Rows from block 5 of a small image deblurring model, named by matrix and row number. Rows with one number belong to one channel. Each number is 50 + 12 x the weight over its row's rms, rounded and kept within 0 to 99. All counts start at 0.
After each channel's rows are labels from the 100 images, of 14848, where the channel reaches its highest value: "lies over" is the class under the peak; "patch colour" is the nearest of a few named colours to the mean colour under the peak. Only what is clearly more common there than usual is listed. The data: rendered scenes of coloured solids on a plain floor. In brackets: how many of the 100, against the usual share in percent.
# convs0: first 3x3 conv (model.mid.1.convs.0.weight, 128x128x3x3, each kernel summed), inputs 0-63
# convs1: second 3x3 conv (model.mid.1.convs.1.weight, 128x128x3x3, transposed, each kernel summed), outputs 0-63

convs0.7:41 67 59 47 44 40 47 50 49 46 46 35 58 53 60 40 37 60 65 57 43 67 46 57 38 36 48 47 51 42 48 47 50 50 35 73 66 55 71 69 42 48 47 59 75 52 65 37 26 55 34 56 54 49 99 35 44 49 52 53 28 35 56 48
convs1.7:59 44 39 78 46 53 69 51 48 44 35 45 44 56 47 39 74 59 62 41 45 37 38 43 30 65 56 47 25 64 33 37 68 69 44 40 41 57 55 45 60 49 53 36 55 49 34 40 47 46 47 52 40 71 28 63 59 49 46 38 57 52 38 17
lies over: spring (44 vs 0.9)
patch colour: brown (35 vs 15.1)

convs0.88:62 48 49 53 45 73 47 46 33 35 66 73 46 44 64 48 57 57 58 46 54 50 61 25 34 41 47 55 55 55 27 55 44 36 39 52 42 47 32 57 38 35 67 46 44 75 36 43 55 45 47 66 58 58 56 42 55 47 49 46 27 32 56 45
convs1.88:65 42 66 61 36 60 41 48 50 59 45 42 45 41 42 40 55 56 50 46 52 48 56 59 61 36 51 48 43 32 53 45 45 63 42 46 52 39 66 55 56 18 53 38 27 58 68 48 44 64 47 35 43 44 73 54 73 54 34 58 57 44 49 58
lies over: spring (76 vs 0.9)
patch colour: brown (36 vs 15.1)

convs0.15:55 69 56 10 45 68 58 42 44 44 58 51 47 44 66 40 61 52 54 43 29 23 53 48 30 50 45 46 41 54 57 56 38 48 64 45 54 56 41 49 44 49 48 42 21 46 43 46 43 56 43 55 46 22 79 45 60 12 42 64 36 63 60 85
convs1.15:29 35 40 53 48 65 41 38 37 50 57 47 52 61 46 49 34 37 39 48 49 55 48 26 60 29 48 42 47 34 35 37 69 39 60 50 53 49 48 46 54 56 59 48 49 50 50 77 42 52 72 36 57 49 44 66 39 49 67 50 57 38 60 00
lies over: spring (25 vs 0.9)
patch colour: brown (37 vs 15.1)

convs0.47:51 59 54 55 35 74 59 30 52 21 33 56 42 50 56 37 60 63 39 67 45 37 42 53 43 49 30 47 29 39 57 62 56 41 51 43 55 45 79 46 56 39 33 49 47 66 50 47 45 64 46 44 61 53 53 58 26 39 36 34 54 78 45 41
convs1.47:44 54 50 43 50 52 44 57 51 49 54 50 46 49 61 49 40 48 54 53 76 47 49 53 49 40 73 74 55 49 47 42 63 64 55 40 40 42 40 42 59 60 55 50 44 37 46 48 64 47 48 19 46 54 71 28 43 44 63 56 49 26 62 42
lies over: spring (93 vs 0.9)
patch colour: brown (48 vs 15.1)

convs0.111:56 39 54 29 27 44 79 23 39 40 59 25 35 50 58 32 49 47 33 46 56 30 47 47 46 35 37 61 65 51 58 52 30 56 64 25 60 48 47 38 39 34 41 55 61 25 37 44 59 62 42 32 43 34 47 36 38 36 57 44 56 56 57 32
convs1.111:55 53 53 48 60 65 50 64 58 45 49 55 56 42 47 47 74 55 49 51 41 51 36 45 46 71 72 53 49 39 46 67 66 58 29 59 61 32 47 62 59 61 69 47 72 60 54 50 52 40 76 39 40 51 50 39 53 62 50 47 64 51 56 50
lies over: dome (30 vs 0.9)
patch colour: brown (36 vs 15.1)

convs0.118:50 60 61 51 55 74 67 50 46 52 34 61 33 42 60 58 42 57 39 20 31 55 40 40 57 63 41 58 50 44 68 64 59 45 37 53 56 73 42 46 42 51 63 66 57 60 49 55 45 49 48 48 77 62 30 46 69 58 41 62 61 12 66 32
convs1.118:56 61 56 62 48 35 59 58 37 47 49 44 43 41 50 73 71 46 71 42 47 55 58 66 42 47 69 57 61 58 43 50 45 64 51 49 54 42 67 63 59 52 49 36 53 52 45 59 53 55 62 33 57 48 69 32 50 61 51 66 47 32 62 46
lies over: spring (52 vs 0.9)
patch colour: brown (34 vs 15.1)